config.yaml
model: "self-supervised image encoder"
dataset: "patchworks of several textures"
train_examples: 72500
image_size: 32
crop_scale_min: 0.3
horizontal_flip: true
translate: 0.12
rotation_deg: 10
color_jitter: 0.4
method: "simclr"
arch: "convnext"
isotropic: false
norm: "layernorm"
activation: "gelu_tanh"
mlp_ratio: 2
inner_norm: false
patch_size: [2, 2]
depths: [3, 6, 6]
widths: [96, 192, 384]
kernel_size: 5
projector_hidden: 512
projector_out: 128
projector_hidden_layers: 1
temperature: 0.2
init: "kaiming_normal"
residual_init: "none"
optimizer: "normuon"
muon_scale: "spectral"
lr: 0.0093
momentum: 0.95
nesterov: true
orthogonalizer: "newton_schulz_5"
adamw_lr_other_params: 0.0029
grad_clip: 0.5
steps: 18000
batch_size: 256
epochs: 63.6
lr_schedule: "cosine"
final_lr_fraction: 0
warmup_steps: 900
weight_decay: 0.04
adamw_weight_decay_other_params: 0.01
Rows from block 6 of a small self-supervised image encoder, named by matrix and row number. Rows with one number belong to one neuron. Each number is 200 + 30 x the weight over its row's rms, rounded and kept within 0 to 999. All counts start at 0.
After each neuron's rows are labels from the 100 images, of 14848, where the neuron reaches its highest value: "responds to" is what is common among them. Only what is clearly more common there than usual is listed. The data: patchworks of several textures. In brackets: how many of the 100.
# fc1: MLP up (model.blocks.6.mlp.fc1.weight, 384x192), inputs 0-191
# fc2: MLP down (model.blocks.6.mlp.fc2.weight, 192x384, transposed), outputs 0-191

fc1.189,173,254,204,177,239,197,156,235,242,217,205,194,186,194,197,202,248,184,216,173,220,208,107,189,208,221,193,197,188,220,159,223,197,149,192,131,186,185,246,173,189,193,219,242,212,231,203,206,185,251,201,241,176,165,206,233,233,194,220,177,212,191,223,151,190,133,220,208,204,239,181,229,233,196,162,214,207,175,210,200,162,200,205,211,220,159,239,146,154,154,175,172,185,274,207,227,229,204,170,178,218,239,185,231,196,190,233,164,201,194,189,223,214,218,183,208,208,173,200,196,205,186,187,194,173,184,240,272,161,229,185,175,204,221,157,215,208,162,95,197,168,176,234,310,208,190,265,230,213,159,208,190,193,175,173,177,175,135,182,170,156,188,229,182,207,198,185,191,214,215,236,193,195,214,222,246,181,201,190,220,235,210,185,260,231,219,183,179,193,237,233,164
fc2.189,211,227,225,233,201,141,196,242,234,196,210,186,216,208,176,194,207,187,222,196,196,195,232,220,235,167,193,187,179,220,192,203,193,201,236,175,192,194,262,174,285,207,179,185,182,186,217,186,199,233,206,220,176,140,209,244,233,211,180,177,201,167,169,158,203,240,209,193,106,196,206,231,229,195,174,245,181,219,212,240,183,153,204,234,233,210,213,222,192,210,206,210,149,175,163,255,212,243,191,202,168,166,208,211,262,242,169,169,216,210,173,151,178,220,192,209,201,132,228,206,176,231,175,184,187,166,265,227,244,166,145,174,206,195,203,237,288,257,186,235,202,254,214,277,233,144,192,226,208,226,201,193,195,161,191,183,233,211,195,155,226,221,202,236,231,213,184,185,183,211,170,207,199,220,215,191,247,203,198,206,235,159,200,136,135,182,223,248,245,207,182,187
responds to: plaid (29)

fc1.307,245,203,210,223,183,220,244,201,234,202,233,150,212,218,143,251,215,234,251,194,185,207,256,151,182,238,191,214,214,177,223,165,149,206,147,205,182,178,204,187,230,216,157,228,208,205,188,222,233,226,159,199,239,177,220,227,204,230,179,215,180,167,224,213,195,180,245,174,215,184,265,231,160,180,158,261,239,231,186,200,196,225,195,236,205,158,189,216,241,221,209,213,193,190,178,203,265,180,201,230,221,131,209,193,178,191,230,226,199,151,189,219,164,146,196,137,194,160,140,152,180,189,225,249,224,162,169,264,230,198,198,204,187,205,223,211,264,149,256,258,204,165,137,222,209,234,176,168,165,203,197,203,207,231,191,194,156,185,173,198,232,191,214,158,181,195,142,215,203,210,189,183,217,196,168,173,221,188,218,171,222,217,170,234,215,165,235,129,162,197,210,199
fc2.307,189,201,212,244,163,153,185,195,166,215,181,158,220,230,170,187,237,172,251,225,201,252,198,148,183,181,100,153,185,221,189,183,186,186,254,260,200,232,208,194,157,206,154,189,197,196,159,199,236,205,199,215,208,251,237,213,220,211,229,268,203,248,174,245,129,150,195,145,220,187,212,133,239,218,177,199,228,183,218,260,222,159,180,202,201,206,179,210,236,174,185,175,172,196,213,193,216,206,208,197,183,179,215,197,168,155,183,240,206,173,253,206,173,204,165,165,201,200,145,255,199,204,233,181,221,142,228,187,226,186,233,207,190,129,226,174,208,192,217,192,229,206,211,159,182,200,187,192,214,231,188,198,196,260,200,180,226,249,213,207,195,208,246,211,183,180,208,161,195,149,244,167,186,173,247,182,271,167,204,196,172,233,198,216,199,217,217,275,203,215,176,191
responds to: triangles (38); zigzag (27)

fc1.144,236,222,211,221,247,149,183,182,197,203,199,218,248,203,189,289,233,195,222,178,197,194,176,154,175,204,174,209,172,246,173,138,267,210,162,227,146,168,260,196,203,164,187,187,173,222,173,169,166,222,176,225,184,210,212,185,213,199,198,186,205,195,215,180,170,193,195,186,204,161,176,193,232,182,192,208,155,245,257,177,270,158,184,250,201,246,185,191,221,180,222,171,163,188,177,234,179,208,179,212,199,247,232,211,190,210,189,206,232,130,217,193,202,206,184,247,178,173,223,209,121,205,173,173,155,240,209,217,228,212,232,179,187,266,187,183,159,208,174,249,230,199,153,189,163,188,208,211,238,211,220,217,257,168,209,194,231,232,243,223,254,204,247,140,188,191,200,203,228,231,174,141,195,240,180,183,177,208,199,205,203,222,190,209,202,183,208,184,170,189,239,97
fc2.144,194,206,175,220,222,156,243,197,186,170,182,216,137,226,143,166,216,161,199,187,232,217,244,228,205,220,181,214,254,203,219,248,222,190,224,166,197,219,139,207,203,245,237,211,260,239,199,146,159,167,182,223,191,201,198,280,185,211,236,241,213,273,231,161,196,207,214,242,206,209,193,204,194,188,190,209,160,222,172,228,240,177,184,182,204,198,234,195,190,213,191,211,182,261,231,140,137,195,187,200,155,205,186,201,171,187,171,229,211,178,168,212,214,239,137,184,169,196,265,198,234,258,242,270,239,241,232,199,215,193,212,178,278,243,186,230,218,172,212,266,185,256,157,194,230,182,235,258,215,198,184,238,185,169,202,198,247,172,200,186,197,215,199,202,245,194,167,210,180,189,226,173,179,195,215,212,234,237,178,195,230,152,203,197,194,195,216,197,201,230,161,210
responds to: patches: five (53)

fc1.25,127,218,143,197,203,215,206,170,232,238,136,149,201,295,190,226,205,187,211,159,195,171,193,217,229,237,167,259,216,168,201,210,226,174,216,230,189,236,229,161,198,183,205,240,254,190,155,216,242,202,200,213,218,154,171,216,242,202,189,217,202,197,160,154,207,192,241,176,172,188,161,246,173,193,198,174,223,196,180,232,229,224,190,147,179,182,227,218,233,214,219,224,210,193,237,260,177,201,198,215,211,192,198,184,156,250,155,218,206,186,165,233,168,182,193,204,159,185,172,166,197,227,250,170,173,153,209,209,218,208,176,199,227,174,229,223,230,188,231,174,156,186,157,172,187,198,208,185,181,162,264,182,175,204,170,172,202,182,185,230,151,210,233,179,206,212,153,216,222,264,236,178,220,198,278,224,207,222,223,139,197,214,149,239,241,200,243,256,178,215,246,204
fc2.25,220,225,230,223,216,204,196,160,183,181,196,180,150,215,213,208,222,193,183,175,200,311,239,246,249,177,177,225,211,192,209,219,206,160,211,205,193,195,235,204,143,223,154,171,157,235,148,197,166,238,202,188,193,192,204,267,174,210,232,212,190,181,184,173,208,218,142,165,218,194,225,142,215,212,189,236,145,193,204,165,246,203,184,204,156,223,248,241,217,172,180,213,177,166,258,234,232,159,214,191,194,293,170,173,218,162,157,243,152,231,192,264,205,171,171,232,192,182,199,189,256,197,285,208,184,232,172,245,268,189,192,169,219,189,222,228,176,151,170,260,185,210,234,195,172,205,190,163,229,172,195,198,190,201,227,164,174,210,198,185,203,192,203,201,179,168,203,202,211,221,198,196,187,174,207,156,185,194,241,243,218,222,247,203,231,185,214,174,175,235,180,211
responds to: triangles (46); zigzag (43)

fc1.172,226,179,193,156,173,206,186,151,186,169,199,192,214,132,169,169,124,204,183,227,204,210,182,216,180,184,304,219,218,181,198,206,194,182,191,213,104,255,160,193,213,191,216,227,190,221,270,134,201,209,200,171,208,213,185,209,192,217,196,219,130,184,189,231,198,202,200,204,177,194,179,219,123,226,228,226,157,237,188,211,167,240,175,200,211,209,169,184,209,192,259,200,226,219,199,194,182,187,220,213,228,185,175,169,246,176,218,212,200,197,191,228,192,139,232,233,216,195,224,194,187,177,179,219,184,251,202,218,182,226,181,132,201,215,211,247,219,158,190,245,213,129,223,179,183,272,234,206,222,228,248,190,162,236,235,207,224,205,202,200,238,190,172,209,276,183,228,184,213,234,171,123,233,192,183,201,205,206,237,228,186,184,206,243,237,194,191,222,235,219,239,192
fc2.172,186,210,242,202,189,185,157,212,186,217,202,266,213,202,187,246,282,215,184,213,219,223,187,183,219,208,130,131,186,204,199,222,165,248,251,184,213,206,218,173,166,189,198,172,164,214,139,232,186,217,188,216,177,242,215,203,181,144,200,209,180,226,261,189,239,201,171,223,235,216,165,180,150,227,185,165,210,203,167,209,172,216,237,219,239,172,202,221,186,194,208,244,211,209,150,159,210,186,254,184,215,160,161,230,219,207,221,171,201,194,212,144,215,193,151,211,226,168,175,216,227,241,197,148,236,192,204,195,197,203,176,194,127,231,178,244,211,216,180,231,249,192,173,206,224,214,210,228,200,212,212,203,204,159,211,203,210,184,176,186,206,168,133,223,95,191,205,191,221,256,136,130,236,179,239,202,231,195,215,166,166,178,231,236,201,238,172,197,180,234,146,197
responds to: plaid (100); centre pattern: plaid (42)

fc1.43,161,189,216,222,191,224,158,283,231,220,187,272,200,167,214,175,197,186,200,186,196,251,156,186,165,193,190,197,228,230,202,217,228,191,214,224,160,203,231,213,173,231,204,214,192,214,202,180,240,202,155,144,213,142,244,192,219,162,224,198,208,169,187,188,210,150,205,202,237,205,172,277,210,167,170,187,174,233,219,235,176,223,180,203,206,217,153,262,178,269,166,239,220,228,211,190,185,231,192,183,179,94,188,223,213,208,211,188,227,195,206,213,159,199,208,159,192,178,228,213,185,192,239,215,174,170,108,174,196,210,192,188,181,183,198,184,179,205,244,208,170,180,158,288,160,214,162,212,224,190,172,210,234,233,159,165,223,240,232,192,164,220,191,157,219,165,206,236,180,163,191,168,166,140,194,245,240,219,154,183,230,162,190,216,208,191,209,177,239,196,227,179
fc2.43,204,217,218,197,190,231,168,274,252,180,196,184,179,208,177,178,231,193,215,199,148,231,236,201,145,145,198,187,223,227,215,209,221,174,253,210,211,236,261,215,260,200,220,214,260,229,192,206,199,193,170,230,167,143,187,198,220,189,231,203,219,214,214,186,166,168,194,217,261,162,210,156,179,147,232,258,202,197,189,209,166,185,213,187,212,180,199,197,197,183,190,203,150,174,162,208,218,209,183,202,178,229,221,213,210,205,181,191,202,204,235,198,200,218,176,290,207,188,232,191,178,153,154,166,123,228,235,223,183,217,157,199,175,200,201,182,248,188,208,231,254,196,202,261,279,132,175,220,216,188,240,185,197,227,186,149,176,213,235,81,173,174,228,224,196,175,201,224,207,188,183,211,210,207,247,206,207,198,177,227,208,231,230,214,155,207,220,152,234,229,211,202
responds to: patches: five (56)

fc1.65,165,237,241,226,239,180,170,203,219,190,206,198,221,195,224,236,206,173,211,164,191,167,256,212,140,189,227,268,234,189,174,249,183,234,195,227,248,215,200,196,224,206,222,161,194,163,191,176,225,221,250,217,182,169,259,253,221,219,212,147,269,189,226,198,199,207,137,218,160,190,229,189,236,180,290,177,213,137,203,217,191,236,170,123,242,208,159,157,201,220,179,275,172,213,180,166,205,229,228,221,165,182,143,228,196,203,184,219,221,195,206,201,238,193,182,185,193,167,222,243,190,201,194,221,210,211,246,128,210,164,236,180,214,217,242,234,230,191,221,179,200,174,211,183,191,207,157,165,186,203,147,145,219,198,201,235,176,228,218,135,229,180,190,238,208,183,194,178,173,178,196,209,202,178,189,179,200,207,221,226,170,184,197,245,185,165,190,201,258,227,149,220
fc2.65,232,186,193,238,227,186,216,205,194,194,120,167,239,249,256,142,181,213,206,144,181,234,185,199,228,197,165,265,174,205,201,208,172,154,232,138,211,229,202,235,211,220,225,218,189,160,242,228,212,180,213,214,222,154,220,174,174,220,176,196,208,211,217,167,164,203,214,189,187,274,217,202,249,202,220,208,179,190,190,215,211,225,199,159,198,182,209,223,187,230,154,182,209,241,218,197,185,194,202,206,223,197,181,195,284,223,187,140,194,208,241,155,193,271,143,167,182,202,240,191,194,216,228,235,247,165,179,197,239,179,189,214,218,196,175,212,253,221,133,254,211,239,205,183,185,209,231,154,248,202,202,239,217,188,178,224,171,204,217,232,259,194,233,192,218,168,220,215,137,202,239,159,125,219,191,211,261,192,199,173,208,151,226,239,181,205,225,217,200,182,148,207
responds to: patches: five (53)

fc1.345,165,196,202,179,203,236,192,199,178,187,226,197,190,227,173,219,200,187,167,175,196,216,147,215,208,210,259,191,194,196,202,193,206,235,149,221,275,168,243,220,237,198,196,205,231,193,132,171,222,244,206,194,190,227,207,186,226,206,285,216,193,203,201,138,214,205,226,187,201,184,217,222,224,192,190,141,221,219,223,219,199,208,199,210,226,212,206,192,209,225,215,221,192,201,217,148,199,176,214,197,187,201,181,217,197,192,152,201,193,200,207,177,217,186,214,190,204,213,197,147,190,130,207,177,154,259,189,226,227,221,249,197,186,187,235,203,213,182,218,103,202,183,221,173,226,178,198,209,291,205,199,168,200,219,170,149,234,201,174,205,183,188,235,107,72,218,100,249,181,210,186,241,203,231,181,189,200,210,185,189,108,212,212,218,214,206,205,204,194,212,206,180
fc2.345,204,210,175,214,267,262,137,192,202,213,137,231,195,226,210,131,163,185,213,172,224,239,192,182,210,197,175,191,184,211,183,211,173,214,216,264,213,230,180,189,175,177,182,225,182,163,214,202,218,190,214,196,237,231,184,204,205,162,215,213,212,194,238,178,232,168,143,167,187,201,193,173,211,226,172,284,221,169,218,206,196,226,161,222,171,199,194,189,198,161,246,161,193,195,189,280,156,194,211,235,238,228,171,225,159,184,220,229,163,189,206,161,227,174,192,169,228,177,167,274,243,236,180,238,201,196,183,193,209,213,237,97,174,187,242,188,169,183,231,201,250,209,169,200,164,200,200,255,220,216,174,250,183,234,198,183,205,199,200,203,176,222,160,239,174,185,176,201,202,260,190,178,176,182,137,195,167,235,188,170,175,235,276,168,218,190,201,208,169,237,194,158
responds to: triangles (57); checkered (29); diamond (28)

fc1.163,166,197,166,125,218,196,177,114,182,227,172,256,218,175,192,223,214,181,203,190,176,150,226,135,213,220,210,235,160,132,213,209,229,193,225,137,215,151,168,177,174,176,246,182,175,212,209,231,153,196,200,197,232,229,205,197,108,239,222,200,191,280,228,237,235,157,206,196,200,182,278,167,201,176,199,211,181,191,200,163,217,222,150,214,161,173,199,239,247,231,149,180,173,192,144,220,194,183,183,230,204,225,195,190,165,205,219,238,192,198,199,213,223,260,151,127,204,172,203,206,231,174,180,204,195,228,222,227,202,187,231,210,207,231,126,257,255,197,184,190,224,172,203,175,184,212,159,185,211,220,190,183,165,158,191,260,190,206,196,213,202,195,190,199,210,202,204,194,229,221,201,220,188,246,148,205,194,195,206,243,246,210,214,215,215,215,197,232,226,165,199,205
fc2.163,202,221,189,188,200,253,192,147,228,194,222,172,169,201,240,201,209,184,207,196,189,220,197,198,190,185,213,230,212,164,248,165,238,198,181,285,209,192,199,188,212,192,236,210,228,156,186,199,229,220,195,189,209,226,164,174,158,163,215,230,173,152,198,201,173,175,184,177,238,214,206,134,196,158,209,161,226,227,195,188,245,276,196,205,206,213,224,213,179,237,233,146,153,151,228,233,242,166,225,148,160,187,192,211,229,182,172,200,194,202,229,189,186,150,210,210,191,190,212,151,200,223,225,211,159,218,206,139,187,201,210,210,198,218,179,276,217,196,187,242,247,244,209,194,196,186,165,200,201,175,239,208,196,181,227,341,199,194,230,176,220,208,203,246,216,220,171,189,199,195,215,196,161,162,211,135,86,204,186,203,246,213,228,194,169,166,194,222,197,177,184,205
responds to: patches: five (66); marbled (32)

fc1.10,195,179,235,164,174,168,171,210,251,117,164,206,207,208,145,232,249,187,183,225,163,179,161,230,244,204,197,240,175,214,205,201,271,211,158,217,200,224,203,199,215,170,187,164,197,235,193,83,203,165,167,200,205,186,233,211,205,165,172,194,180,199,200,141,179,197,210,198,177,187,257,179,219,165,215,143,235,205,206,185,221,170,180,219,220,219,223,223,225,198,147,167,275,199,230,222,171,177,151,155,204,188,194,189,140,185,207,199,227,196,161,212,238,242,165,188,205,165,191,191,178,211,210,231,195,204,156,222,223,191,179,134,230,211,312,230,159,218,222,217,199,243,197,201,165,211,193,198,229,222,228,148,214,228,171,226,201,171,206,216,232,183,169,231,238,211,179,173,225,208,223,216,217,196,250,209,209,210,171,173,210,210,201,244,210,226,189,131,220,184,178,206
fc2.10,167,186,207,152,208,219,186,198,184,166,140,166,193,152,216,153,192,183,204,173,230,166,174,205,261,178,150,233,204,223,179,203,239,176,203,244,135,175,156,167,215,158,216,261,200,208,198,167,240,204,215,153,195,175,190,193,173,227,191,234,270,174,197,231,212,177,176,230,181,172,210,222,206,232,174,174,202,193,158,195,187,176,219,157,199,182,208,183,203,186,205,298,215,132,154,178,168,202,237,187,189,218,167,264,216,158,177,172,178,189,186,184,199,198,159,207,205,232,200,259,203,220,169,179,260,203,168,216,216,256,206,166,212,177,183,183,223,205,150,195,244,242,171,169,194,146,161,203,210,217,184,181,151,197,152,199,187,222,222,193,193,200,200,263,172,233,236,215,219,189,211,164,158,178,235,211,251,186,140,223,204,191,212,140,172,233,205,182,131,195,204,177
responds to: cloudy (39)

fc1.56,180,233,170,194,238,205,176,258,191,211,166,235,234,183,164,290,231,151,137,186,209,177,209,193,192,183,208,178,238,225,228,182,156,181,210,188,215,199,208,235,251,188,206,201,187,189,210,181,198,129,226,201,216,174,244,211,173,216,193,232,232,192,200,163,189,314,191,166,141,248,243,188,182,188,269,228,183,197,199,213,220,229,188,256,218,164,201,212,184,171,170,211,157,160,235,229,234,235,180,181,187,206,182,199,172,228,216,187,209,250,179,213,236,174,144,224,197,231,271,201,185,182,202,234,172,194,244,162,193,200,225,180,207,213,194,202,207,190,246,200,181,162,221,128,166,159,99,193,210,192,205,167,188,225,169,234,161,187,196,198,199,183,190,181,202,198,197,216,187,194,231,217,216,149,189,138,186,210,222,241,225,197,193,181,249,193,184,179,218,211,197,253
fc2.56,244,224,223,185,177,118,218,199,179,217,212,180,214,226,223,199,210,201,179,240,173,214,196,205,246,145,174,161,180,230,205,250,199,187,207,186,201,241,230,205,297,195,238,192,172,208,238,230,184,202,209,223,162,194,194,181,194,210,196,211,218,215,195,182,218,197,238,207,138,282,213,274,206,238,194,203,215,216,174,233,123,136,222,189,211,214,207,199,153,203,182,173,240,200,187,237,151,229,192,177,194,193,198,218,215,210,188,179,230,226,175,167,186,186,177,228,233,158,248,195,191,218,201,218,186,139,134,224,184,181,99,162,169,203,238,269,255,247,194,236,231,262,191,204,241,179,245,220,164,200,217,207,185,171,196,191,214,214,225,232,196,180,197,264,204,235,235,238,197,210,196,216,204,206,210,210,195,164,251,219,177,151,207,183,165,184,173,190,222,206,196,208
responds to: patches: five (50)

fc1.270,221,170,195,220,252,220,190,197,186,210,223,200,212,145,226,146,210,201,183,165,211,190,217,237,191,168,211,186,247,178,206,206,202,227,182,208,103,244,276,239,197,218,215,241,184,180,228,205,222,163,166,208,245,194,182,218,181,152,223,200,187,87,211,166,216,188,235,211,179,200,226,170,185,230,190,170,182,177,233,184,210,180,213,202,181,149,161,259,176,184,219,188,238,207,171,212,200,201,200,167,243,184,195,204,155,208,167,183,190,199,252,179,199,161,199,236,180,187,186,212,206,201,233,212,209,226,238,245,170,155,150,180,194,231,215,197,269,185,195,196,228,230,202,191,165,214,195,205,257,168,149,248,172,175,184,209,184,205,194,168,214,232,158,167,278,214,252,151,214,249,194,197,198,189,184,184,193,162,202,290,244,169,180,170,185,226,180,173,216,182,216,254
fc2.270,209,176,191,242,189,211,134,168,224,189,239,154,186,166,226,185,219,238,177,185,232,260,208,218,128,223,139,161,191,242,185,283,168,185,152,223,221,198,234,197,150,198,188,196,193,187,180,185,237,139,221,179,190,234,229,218,160,185,168,182,166,231,219,196,237,165,180,191,225,207,175,156,212,243,201,196,248,171,184,207,233,178,156,191,177,181,188,134,246,199,244,223,197,192,232,208,212,130,172,227,251,234,231,180,217,231,229,201,167,195,205,162,172,223,231,213,212,175,195,206,224,189,141,224,222,228,158,195,210,222,203,206,197,172,209,197,236,242,220,220,212,154,210,189,232,196,204,150,246,208,194,205,195,211,217,184,120,192,180,225,177,210,182,203,168,186,226,115,225,200,187,167,201,160,187,229,238,197,264,163,231,232,205,175,169,170,217,164,168,176,219,244
responds to: plaid (78); black (70); centre pattern: plaid (25)

fc1.51,250,162,220,200,206,157,193,211,179,193,159,207,258,194,188,261,191,183,211,208,225,197,214,213,187,228,202,181,195,218,143,192,234,199,181,180,192,225,196,218,206,271,176,222,207,153,191,208,206,193,174,199,186,215,227,192,151,183,150,226,258,195,194,206,165,185,179,188,221,187,192,199,222,240,166,188,160,201,190,179,145,205,206,208,180,185,209,234,226,144,209,244,176,221,205,97,204,218,193,195,195,157,211,203,218,256,206,163,143,168,217,241,239,161,221,165,215,229,169,203,286,196,236,234,169,158,170,205,167,213,224,207,209,223,242,204,224,203,249,220,190,206,184,201,147,205,173,195,208,135,192,231,227,175,173,213,215,189,230,217,207,182,232,190,185,152,219,194,199,230,201,165,138,168,245,198,187,182,238,239,196,194,167,235,261,200,221,146,224,203,221,78
fc2.51,156,204,178,199,203,214,163,234,189,213,188,187,193,168,165,163,217,179,178,240,227,245,254,205,127,132,187,204,233,238,282,253,209,235,185,181,251,175,188,233,162,228,244,218,182,145,199,227,242,219,149,142,189,198,191,204,226,237,242,196,188,162,206,191,255,172,186,195,226,176,187,220,139,234,184,205,194,205,196,184,155,155,193,216,180,120,179,231,238,226,191,153,161,169,215,250,237,216,194,174,266,168,227,178,185,184,239,223,165,178,208,173,174,228,215,191,179,206,191,203,146,218,231,207,153,179,174,269,196,218,204,201,252,194,236,220,169,193,242,199,227,189,198,187,183,199,204,238,202,271,178,147,230,207,179,179,197,232,176,195,220,204,183,192,189,234,197,248,212,207,187,251,205,238,223,197,167,201,196,159,217,202,236,217,225,194,243,181,197,202,149,205
responds to: cloudy (29)

fc1.368,227,154,206,189,202,196,158,183,190,190,188,186,200,234,198,193,162,207,194,171,182,202,215,184,192,219,189,157,209,224,211,220,193,194,195,252,260,137,273,193,173,176,171,221,240,204,160,204,156,220,201,227,262,237,214,163,207,225,209,202,187,276,185,188,205,193,171,200,201,183,176,189,204,159,224,152,220,234,202,202,184,126,136,219,163,223,201,217,224,214,172,212,210,177,201,156,171,210,217,172,184,215,173,254,202,207,188,212,194,186,166,226,222,228,248,222,189,209,182,181,196,74,225,216,195,186,187,229,167,192,217,197,240,212,189,243,223,200,245,172,181,273,212,189,250,124,172,181,243,196,192,207,198,229,187,162,192,245,186,204,192,178,211,173,136,206,155,225,184,170,210,254,183,204,176,196,224,276,183,204,218,214,168,246,191,213,278,258,181,180,204,198
fc2.368,230,138,155,212,242,240,207,216,165,202,178,173,235,141,182,147,125,142,231,149,194,192,201,198,194,192,166,100,201,174,161,242,188,228,216,216,241,172,150,156,163,167,158,209,217,161,176,251,198,207,249,190,233,209,187,187,214,173,170,208,196,196,205,223,188,204,159,186,204,191,253,247,224,210,184,210,225,228,253,222,171,215,179,234,214,240,135,205,165,168,210,116,212,245,207,205,158,185,207,224,227,211,176,280,200,176,210,202,219,177,221,208,233,155,190,194,221,184,164,214,187,143,181,234,220,231,175,174,173,173,169,172,157,166,243,183,177,221,229,171,142,220,192,214,209,206,190,221,219,236,243,244,193,168,224,176,219,201,195,183,213,187,201,193,208,172,198,228,181,247,169,160,207,221,174,181,188,205,254,214,190,215,228,178,220,229,212,199,187,225,182,172
responds to: triangles (43); diamond (40); checkered (32)

fc1.199,222,204,205,190,201,160,238,158,192,175,234,233,146,218,150,202,104,159,157,228,167,203,173,166,189,118,273,178,202,207,209,192,181,205,192,164,157,215,181,232,201,193,208,187,128,209,288,197,187,162,203,169,242,218,203,185,179,193,225,204,182,169,198,211,208,191,191,223,173,216,185,168,240,234,219,166,189,225,198,182,208,213,189,194,205,200,240,199,182,187,201,239,217,194,176,182,192,199,234,154,209,197,254,166,225,194,194,197,220,201,202,215,210,190,297,188,208,183,190,189,192,149,185,219,165,185,199,189,208,194,215,218,121,194,188,235,199,220,199,216,217,160,205,220,209,292,205,242,236,195,219,235,210,217,215,243,181,210,207,191,208,165,131,199,302,189,260,203,177,184,141,195,182,193,163,212,196,170,214,264,162,182,216,226,226,217,197,199,234,211,218,166
fc2.199,198,205,223,212,235,213,183,209,210,156,221,287,197,172,187,225,274,140,181,197,177,265,269,195,187,217,112,163,165,167,229,200,188,219,239,217,234,172,195,178,180,200,167,198,150,208,152,186,188,214,177,230,216,213,209,205,189,157,205,209,173,216,219,174,219,206,137,192,221,201,184,146,170,205,221,201,184,179,194,183,222,232,202,205,275,208,194,242,168,176,227,234,201,191,172,190,215,132,204,254,224,236,181,208,226,171,154,191,125,190,188,155,221,197,176,226,199,182,185,219,241,261,211,165,238,195,160,224,223,221,200,142,165,194,194,231,186,172,188,229,167,187,164,185,198,199,172,198,207,194,251,191,192,211,209,192,245,233,210,222,195,164,157,192,132,149,218,179,182,220,149,205,190,229,263,176,214,172,233,169,193,192,227,221,214,221,177,172,143,232,169,190
responds to: plaid (83); white (72); centre pattern: plaid (29)

fc1.317,115,180,234,159,184,193,142,217,233,202,213,220,213,217,220,154,199,191,168,181,211,167,163,220,149,179,229,249,199,200,264,189,184,189,220,181,219,202,193,231,190,205,187,215,219,164,218,173,185,207,189,171,229,150,206,200,210,221,202,206,195,200,139,177,183,234,175,223,132,222,249,214,192,149,221,198,181,256,254,206,202,198,239,193,227,216,186,147,200,186,178,241,188,178,214,221,202,225,245,211,183,215,209,221,158,170,180,186,201,228,160,234,184,162,209,284,243,240,167,247,283,219,173,200,175,174,245,139,195,203,245,248,221,289,195,178,191,187,195,230,225,203,240,185,220,191,214,239,220,188,146,218,174,126,202,188,229,167,198,206,207,203,232,173,185,176,238,201,223,202,150,208,181,198,157,210,173,201,212,147,169,196,213,231,263,179,229,212,164,223,196,185
fc2.317,227,211,199,213,227,151,175,237,197,204,189,142,206,215,176,234,181,225,213,259,152,171,181,155,161,229,130,190,221,237,221,234,200,204,187,163,204,237,256,186,170,199,236,168,225,227,177,221,190,204,198,130,164,200,217,209,183,213,235,158,219,209,205,191,265,231,227,248,120,230,155,248,194,166,181,196,212,199,185,194,210,199,223,224,175,198,229,176,187,205,122,174,162,170,227,234,241,160,172,192,204,216,206,212,190,248,212,150,209,155,189,184,139,197,168,199,214,185,174,214,204,214,173,206,204,172,171,221,183,158,251,146,149,198,174,183,267,197,241,225,190,200,179,191,187,229,229,180,169,146,238,207,201,155,225,201,224,226,178,183,242,210,177,203,240,199,196,160,218,173,197,153,156,186,217,236,231,196,255,202,176,131,140,206,168,215,172,200,204,186,190,158
responds to: patches: five (54)

fc1.39,224,246,220,174,215,188,179,242,173,179,180,196,148,194,211,191,243,229,194,190,269,195,139,253,232,235,215,233,179,236,214,195,199,216,190,232,170,167,234,162,194,170,185,230,223,156,211,225,217,212,240,214,213,200,202,226,172,197,181,320,210,174,180,208,203,196,210,186,186,199,189,183,214,177,148,221,231,160,228,208,207,188,219,212,207,243,190,167,198,189,174,185,130,222,182,195,167,184,212,208,233,131,215,194,181,186,190,199,236,198,187,200,251,255,177,176,231,198,131,213,186,235,185,238,165,222,245,219,109,213,196,200,170,153,169,182,189,208,233,183,190,207,162,221,225,224,279,169,186,176,217,184,200,214,161,182,225,157,239,208,168,186,216,179,215,197,219,213,225,243,234,226,183,208,172,195,205,196,202,204,226,196,205,251,195,228,72,188,203,197,236,212
fc2.39,197,212,230,195,214,199,254,227,249,197,216,234,221,190,206,219,206,220,190,194,245,186,187,181,255,140,189,190,174,202,188,245,283,181,191,141,198,199,193,195,190,187,181,209,199,196,192,156,167,198,227,169,173,133,234,170,198,205,148,214,194,166,209,176,184,218,206,187,164,175,222,222,198,193,187,206,155,221,196,195,105,184,187,193,224,222,199,206,149,181,209,232,154,194,182,188,178,202,224,198,174,156,211,205,222,210,204,228,158,206,195,175,182,233,216,202,182,257,265,142,217,210,197,220,205,207,240,218,226,201,177,178,215,168,189,238,246,261,265,206,244,251,180,321,289,230,225,233,194,232,236,191,210,219,220,199,220,192,216,170,214,182,234,201,206,227,169,228,209,191,186,225,183,205,191,145,205,186,211,223,180,121,188,203,191,261,177,184,211,191,212,261
responds to: patches: five (53)